{"model": "image inpainting model", "task": "inpainting", "loss": "l1", "norm": "none", "activation": "leaky_relu", "kernel_size": 3, "max_precond_dim": 1536, "one_sided": false, "batch_size": 64, "lr_schedule": "wsd", "warmup_steps": 720}
Rows from block 11, named by matrix and row number. Rows with one number belong to one channel. Each number is 128 + 32 x the weight over its row's rms, rounded and kept within 0 to 255. All counts start at 0. Numbers have three digits each. After the name is the row's rms in percent of the matrix's.
# convs0: first 3x3 conv (model.blocks.11.convs.0.weight, 96x96x3x3), inputs 55-65, a 3x3 kernel for each
# convs1: second 3x3 conv (model.blocks.11.convs.1.weight, 96x96x3x3, transposed), outputs 55-65, a 3x3 kernel for each
convs0.1 103:125134120151071155087154153134125113093120125143107190092171126111064156094141128114146112162116120106097133093144113125174162158120136157117143127075121140103160145194101083194197127196119122110156103129089141131128133137131125138136100158170123121170116110083102183084125177131221000160093141143
convs1.1 097:140120168113142139079127103117171145132102104146121118133120143112210148135104138169177083128140084110098123146137094117068137101119157111145128129173131125100145097079129058028181116078122129087097182135143110129117125139120111137127130097124152066149142176150102113108137126133121115141135131118
convs0.2 093:066102118096078083122097125103069110086111142135108146120093096134121136122109113133077093097106092125104081133124137144181129200102143131140110119126104165122160125135100149095162099131059111145146146122165159158127138120167103107134146140162143137123090126102137159134152118130165095146135105170
convs1.2 096:107104190146143161080143116120142169113135101083112093141100122114126112115091111156115009111093098082151117136097205144119099130148185146107156134125153094148117116134145135171112184111089133156165169172112138149152136101136150125193146110125152197142170184125165135128144117118135130121129128161
convs0.3 107:156163171105079170119144139090160106119144107134146112128127123120132117091082106143130159125119143145078145157108104142134142110112114123163106171205091120180157135095133179137105118139128142143149134082108105117107129112140102089154092127175146115116206235094124152109107137129167224087123041104
convs1.3 114:126143111073123149122113130125116141117129150179148141133161160147115100141128112133112137133109117113102085132145130167115143145145109076056054144003094134107078137146110171143059147175112170132107120168102165132114086111136141120122114173145105133110140013095162155078128152117141094151143134142
convs0.4 099:135138164135171122115144098084124100158141148100184167151127138119095134116126147168112137108112146144137134099156144086224143080093075119170158100185146123076086141176122064202045124147146148148117111069157149121133135139193119098159117088172059130152078124112113145117135151105053234066144103118
convs1.4 111:126086138159063081118126099115139142132120144146121120140124135110144109117132082118109097126113145138096131162161166111077111121108165147152123154058210119091181148121125207127186126095103135143137078214141142125132148120127126126100148113086146119133106167150125148190134117134124114108151150126
convs0.5 102:127178125120092149149139139097132141080105133126135144189141085109108199094098135112116142100150143110105143142173112132136163126130092114199129167093074136103154099179148066161114182119126095129095113095126109141118108132107141121131096171115129214142097180123134075110115097155146078115080126113
convs1.5 103:133090108109194127119115116129122091142121110147110164120132135104190094136099114137139149133159111121147102169127127138128132164149117082112114212109130129048143134157076115093200125081149138114126115166153146149106129138094087147151111108180170188117163085153138064115128129120132142121124119125
convs0.6 076:114064117073201115134095124142109117112128104174134055084104177187219147151186156114143124105129174095145148081097150159125115105105143125126088079161097133055138112099113116111113101095143124152153152075117147159137083101134111116097163099144129056079093187097132162099123135093185115156123117130
convs1.6 074:102161142153098183171168120150101149153142126152154123114073211144200046085109133108136166140127144147156116080125133135124145134127141079171141156142140135086129151122140087184114132155182102113132129201109067111107090128110127138145134145094175090133141080144172188079103118150111163151123093082
convs0.7 114:141118096161064129138117101152133155136107113107138121160145108112119158176069110146097137146113099103166148146130129118126157104127148148138084119051139110097151125123116085000138163157127126108161131020124134124119113093154077102143165094099143144158131148131139146139102154088137075139100130172
convs1.7 116:154128088143210108136121145124123148117123087123125132134160137110118107122093115115131145147174091132132140100123156108089132147148141138142134150255112135140119104118085088255255121130147147143123140247100117155128120140151127167143125111145131122124173085147111086098141139124125157107099123103
convs0.8 087:156172163168179157143132069134120105155127126092107098113146122169168113092090106143106065096094138146152165082122072182163123192174151126095080147133131152133133150144122133114137138116110122152234161182186142187168102128127188094097110154136115094076122143146161163173129147101144146122098160130
convs1.8 095:133121139115098115155119118128134117097121128111130130076231096166067152142192120120141239127148165156151175090127170112132192100146168107125118124113136120138130119147128078134158114186174110167206121163103118131155147186169125186204130143148151077108089097130135155134132103135125132108135149145
convs0.9 101:138152115098083190151143126126109178102094151123122145127132129120119096108110128126140132173114105099119152127132130160113107147092141144130079112142125104159159154090122130148128130127139128121166142130120150155108112082126114113133124106114139138122135105171117107104160121083100138149181058107
convs1.9 094:058077158194160088151149108187144140165107110126101122113138137118146133125163089169143127135099100093133143130090123086133084136131087124199115136157189135103148131194119114061114189138119108116117120122130153129115093125165112115112151142161156142056078074169163120100155081153176207046121152124
convs0.10 079:160121152156060090136128110141097137168118088172079174167166198104168134118084151116168088161072145108084107176126059146155160121111111117099114089153126155081103175153148139099115107099091115202252066163069044098065115140174089164144097189113141083097128149125177160091134085097150138123079113088
convs1.10 090:115100123166143124122151128157086102159087122109163157094172121089063140114075110135098073144121080179104064132177022157121045153137082132162117119077157167149159159131130178181080158158070205080136190096135151127097102121095102099151092096141173137074168082147132173064121125122126115129113141138
convs0.11 094:127180108123138109088138133143101152136151144146106085176168164126106135148152151108185146141094120097123118132183112179105132173107166108038131140144128081077078158119152152105153192150109072135137116124128137125110122122139145148083140109130113108115099120135142152126115109114148047137078064121
convs1.11 088:161097154174120137114111128147104079163100116099111162146116122136172105131123145119129101121058128105107109156147154128171121136120162144152151120106130173163163146145064129175145120169136125134105097137162111109147144136118157121122148139101131171106122108102070175103128084121131111102131091125
convs0.12 092:168128180113051171111135119139151116135048128138118103159149090140132127133192108172162145084170119138076112106141128115085139139102138106122093106029106188134111121154119088204165186108102136136106165111098128141150109098092117163138153154135155115098100096111088212162107158109100104061061156114
convs1.12 084:195102119119159121115120137147110111111135123102102165130066160123115122139122141085167135129083185147083098152109117106147166097107138181110108157244116111195147104100147083006218139080162125136144146127139140135127148158117163117083138143150058088154166155180142152093142118149137151134154110119
convs0.13 107:169155201156099148099109119154102138140136157097201112109210173081122178057090139136143147141147123142101152094120101192167121127162148159138134099075153103153146186166169149140181120141124140137219080051160110111128158157145102173153134066122096133099109106094142109104111128125135152137140100107
convs1.13 103:107200159155162195154146192134099127133096110136179160104096106162120109173145145180138124195153114096093093135192136121163062136107028096111126125135143143146105111093124165167174214180169126101087143168101089186188148144125185123113131102117142161145169066098181108111108104129118122116117127094
convs0.14 093:096128148141099112174114104153117126149150085133084075116127130124130132170143121078077102114095123157158166039090019100145098213149109128129128132132107141108124124167235142128193139155228147116122160099120186137143145111046117093085133131089075134098127158111147148150127092152112111119127131092
convs1.14 101:111106043140132058162139091092111129117090091150121051131135123104128080129123151138147132095171182109159170079041094123092190146122161115150111097101108121114144078142229163105209121133190106106097131122145087139110154141119122147109106082087114152159174115146129128158116128121111140094126116135
convs0.15 095:133095125109232067099135108093097119142156095090148143128141123104121132150105092113155097110104111128103088154082146122121079089143094125091128138122157146176128138060148088107127089126111108151155124139104119137156105128137118126160131111158162141085190115140151134124164152147145000189202000182
convs1.15 111:184129147145083105130147105118119171157118088142144125120209150086140123150139132144185171129092139160151123141159143143074141142123129072068146112174161111123125147124149104141169105144157120138151097114112137128147141119184119127187075115174139129100127121058165136110139098124120121109141119122
convs0.16 109:129132094160148129117156156174130097092162131086179143122116112094113146160183115121174145145137142134189147116126060127147107153111182136120108135138124090067095154140108155151140146154141120128131098114128145113137127125120112150157125122121154121088148188115087124130117185194118094192077106089
convs1.16 095:187174125082101163127077118142161160100117110147135135142108145117168134129131140100226227085132226114141146114049050140108086159120141134121074141222119126126128143132159098089113136117129076080138104153142165116065127103130137098085117116122091148133196082120051153131131117140134128104119147134
convs0.17 102:130072140115024110100024106065106130119140159127170174108141147159096133124125093133135078076064067146074100071097100126132122085151180133088125184232189169180193120104135112168139129120185135137156124180163157151144175134119088091088189255067112102160131142146174169184166131151101071109146152155
convs1.17 096:093155183098105161116118123087147160090166132122118185102114108106086107124153100159146117131115145148112120115118140124083099132145148109067112052091127140183127117129145139129133137096118098135159103134169075133136184111086141113113143063105109178148120133196120234163156147157108114112126142141
convs0.18 111:145123134091118142150122113114165149123121102160124132137126104111214122131089149118126110134094126145103087150136149166132127118115139105136156122045082116156129137129101207155144085112111125105117165001116169202148114150093158137158160161113135127128136095114176147130124122121111112116176032179
convs1.18 107:155179138127061160138098103153154120092128100117105143119195130110068141117097129138106090137137176098128170111128145115086169142140107093049093179158146108142147143159159136132078161121144136037103106232070144158154160124101156126118121131119098125113108211119128094134120122138127163110125101129
convs0.19 091:118207180097139143121070044119141116044105139126149115112118105140138155141151137096126129111150140133115104165246255128110175033058092132083160113140145129127153102128134091144198154103114102153112164148111159103109084141143108134139082122100111091123125117090153140114127095128128101098174133200
convs1.19 099:137141174114073131065072130135139140132126079139161137098140121111101137114122117167135105118110111196112105104111142078107144122175211140150105124164153134080089124113119197112098139229255170151118119128106110103117097101106119079107118072132119169120170121189087132113144114120147146118148108098
convs0.20 112:144138123200238183201185136127139112088161107120137172109132153144143143119124095116194166156255224153194166154191121118109095124107163088057093080001093104088098135150128153155133101133137107138162065068114155107122170162087169120094119131128145181102093072137122096119113122103147172177072152096
convs1.20 107:134143044160149072103139117128101040124081105165152140125125137137128117102148138066103135037047140128154140133153078129146094108064142110138110154214147136159114117123134158110158141114129136144079152142125126155117088149123097112132108140178135150149110098114183135125133124133123129140140143127
convs0.21 116:170151058152153133205120151125127118129128108119156149105158114135141112104112144144110166134085174175095168157125088138132175182052163147095110066107063144056111125159103104131094167063137121113143127084101132137109123129107136116140121151091106150092141151101135109135089138106151062131077218077
convs1.21 097:133098066102095071133096114118112141108089143146122096109125129141125136161126130070116090106174117074114120116148144127129092146111081233221216163035202159159164138196158112122185121092111135147199114131173113116148185127122185137122174147115097082142163197128098066143132122157117121131129123136
convs0.22 106:189185124167147112093101054132110052104124112173141123103143153088119113174146161117153207128097155095086138161157151081089126097105158143145119145118154130145086143091163119115113082139144152149160093126069133150149163116157117148107104096094149170138167088114138182096121144067159068115137124181
convs1.22 096:162131101136087109090071096205124120176104161147167143124114101130124115154154149130175119142173204146168146139149135165131167172121212126086135161175146140114186119091124116129085119090107111106158132089128124112152137127208138119124113044096167119122127090126105116143120135139143148121135144158
convs0.23 132:107103121102107126098135164131082159197131077150115166134103137136156156125104114111138060129167112137146124143155137095154105138118163097141131129060099070085129183143140129140116106099130116097136147171140127114116162134118093168136147090104103033112161255161167122126147090073089234169132076134
convs1.23 106:099100125088138102119131138120132164097138106143099116136124147143146127113152124120125149071090058194170155145146090121123116113129157082153135196234088090072144099156121105149135156110140155118125091100108127136123117137143112144151158119144129171110048000126130242121128136125144143108113110121
convs0.24 087:170117086134094074157129099156129131118149114131150162161181181097142136088130145147110095111068090097118125181178158123116124044074085127126128146108106111096082141148096151168133149143141113104177103160129140148126131123124137085112099085082141135122132123121091132144107148137100093144172135116
convs1.24 093:138100120174118154196133110142074141081112175121171175124128102105108112114057099097151120152174059112098075186095093153106125140191073145125144145106105115144113103163207098073167100110121097128080120105086068146128139129090100123088130114074162152141132107139161155043158105113104154116143071119
convs0.25 077:112075121098106124149151182118110110128133124101097093147098164153088095119094119168112144119125138099124130153128132221147156185171184157175140123127133164139134116122167112115065128122104137143118140106080117111150131147156116140106123100131144103068132125096130133140114104097134192084104124143
convs1.25 089:127075080129134144172143073130141118133162076095086153097132180115150057156127139199109147147130120164152161113076126123084148134104174127141118139052111117148155121182182124130096081100136180091087127196129087147137135141119100155109114114111151109136135108127170148091146147082104090138124168108
convs0.26 125:155113119164129089166136136126127121097138141149133132116155105185125109134082180077097183137116123162096136139155139147132121133129163152084145147020105117091079127120130113047186158120102112136120076038066096158089154164070155135056155137100164086129196170086130154110130125131101234001115051191
convs1.26 109:126103098175102100135128134084134160133132147141111138105138116166121099125115123140139137085060088131141167101183135113145135102120106172059120115227142098205169105136095142236136121128110179096155173207183120154146135149121142107116152118125155078096186058070102196135133116129131121123110150132
convs0.27 117:123134159093088110095112180106154148146170014128056185159076098095157143161099153085134059161046230082183063117123166155089123114160100106179100121145107133171119196111150124101121145156136121113125182122098113119098133151145154033183140126114086179137115152084169061168073201156146067071141076149
convs1.27 095:152136107108125166078082129129162118164096124102120164113122107099125175146123125108159178168142078151148124126129143140163122145121110100160153195080147128053156117079152094171152109052100136162145147129108137092137122154133116093116136129100100168067157070139142112132107146132096000197156206095
convs0.28 105:096105187145171066157132149113152120138115173102123172106183163140231083079124160117143119152111108099108170127120117114147146134169117156131106098138107085069148081111198148095094163098129096136080110137206134078143143095113132133116118072142143145137184079088128112146133093098120074095098195133
convs1.28 093:149177086125165082132100123167139135130068108115135146136116141134091180177130088105074094138128144156146130140172069096137145116121145056166148149196068146099128158102124096205090115130119130166123066100094156150105136138143163153118125145100126132126121152071121093066081101167120125108132135160
convs0.29 070:125159130170072123142195088074063131117092138159125113153201071119188104050180196148180141131175100159125102102100116120065124108105172135123184132091102131080119166136088189079137132155090072131118097212173140105160142151115163073180161098087158118126107062127126106103094072140124092160126137125
convs1.29 073:152101118123135111134109113113091176179183145188159186095108145178113127108177122143106106131087097135097139093149144094098130118084145130133080140120068130114152164097152096175090143104082138149094086082096136095143152158156153075132096128080103171182119168114174130063136127095139110104129122143
convs0.30 132:107180109144089117144128119148117117123143120096097143116090133144093156149159115175089156149092117142119114148094170099148108128085112105123130167114082095110081126154130142211109126140096144090162117101089153144093106117141121111136131132127110214110096113163150154103127127142118000233124186083
convs1.30 109:121109119176122150141113139146127139118153100141163158110108108133188117128157124138078116084173201118183127125119116109132100111140148097159191191149046145103089146125117123093147097131116138136098167130137127140137127149117130127126147148117115163150075159188117024097119137150147116099132118122
convs0.31 094:133178093123136107113190099100105116134141100100150109128120146125121134120113141125108090153128109152119105137129138165111180084116156123106103144164147119097105161097123135123157149095162130108103081112073150147114109135127095132121118127115146122096129128114182120126147064137154013170147000172
convs1.31 091:091110070138095137150113142127091135153148104138179158118105112154148112139139128163087129163140130165106114139131097158104098216111099111153161086098166150137172170169193124131095126119107139218176099134203148165146205155094134147114120117106108152099097173135180194113138107122109067135126124115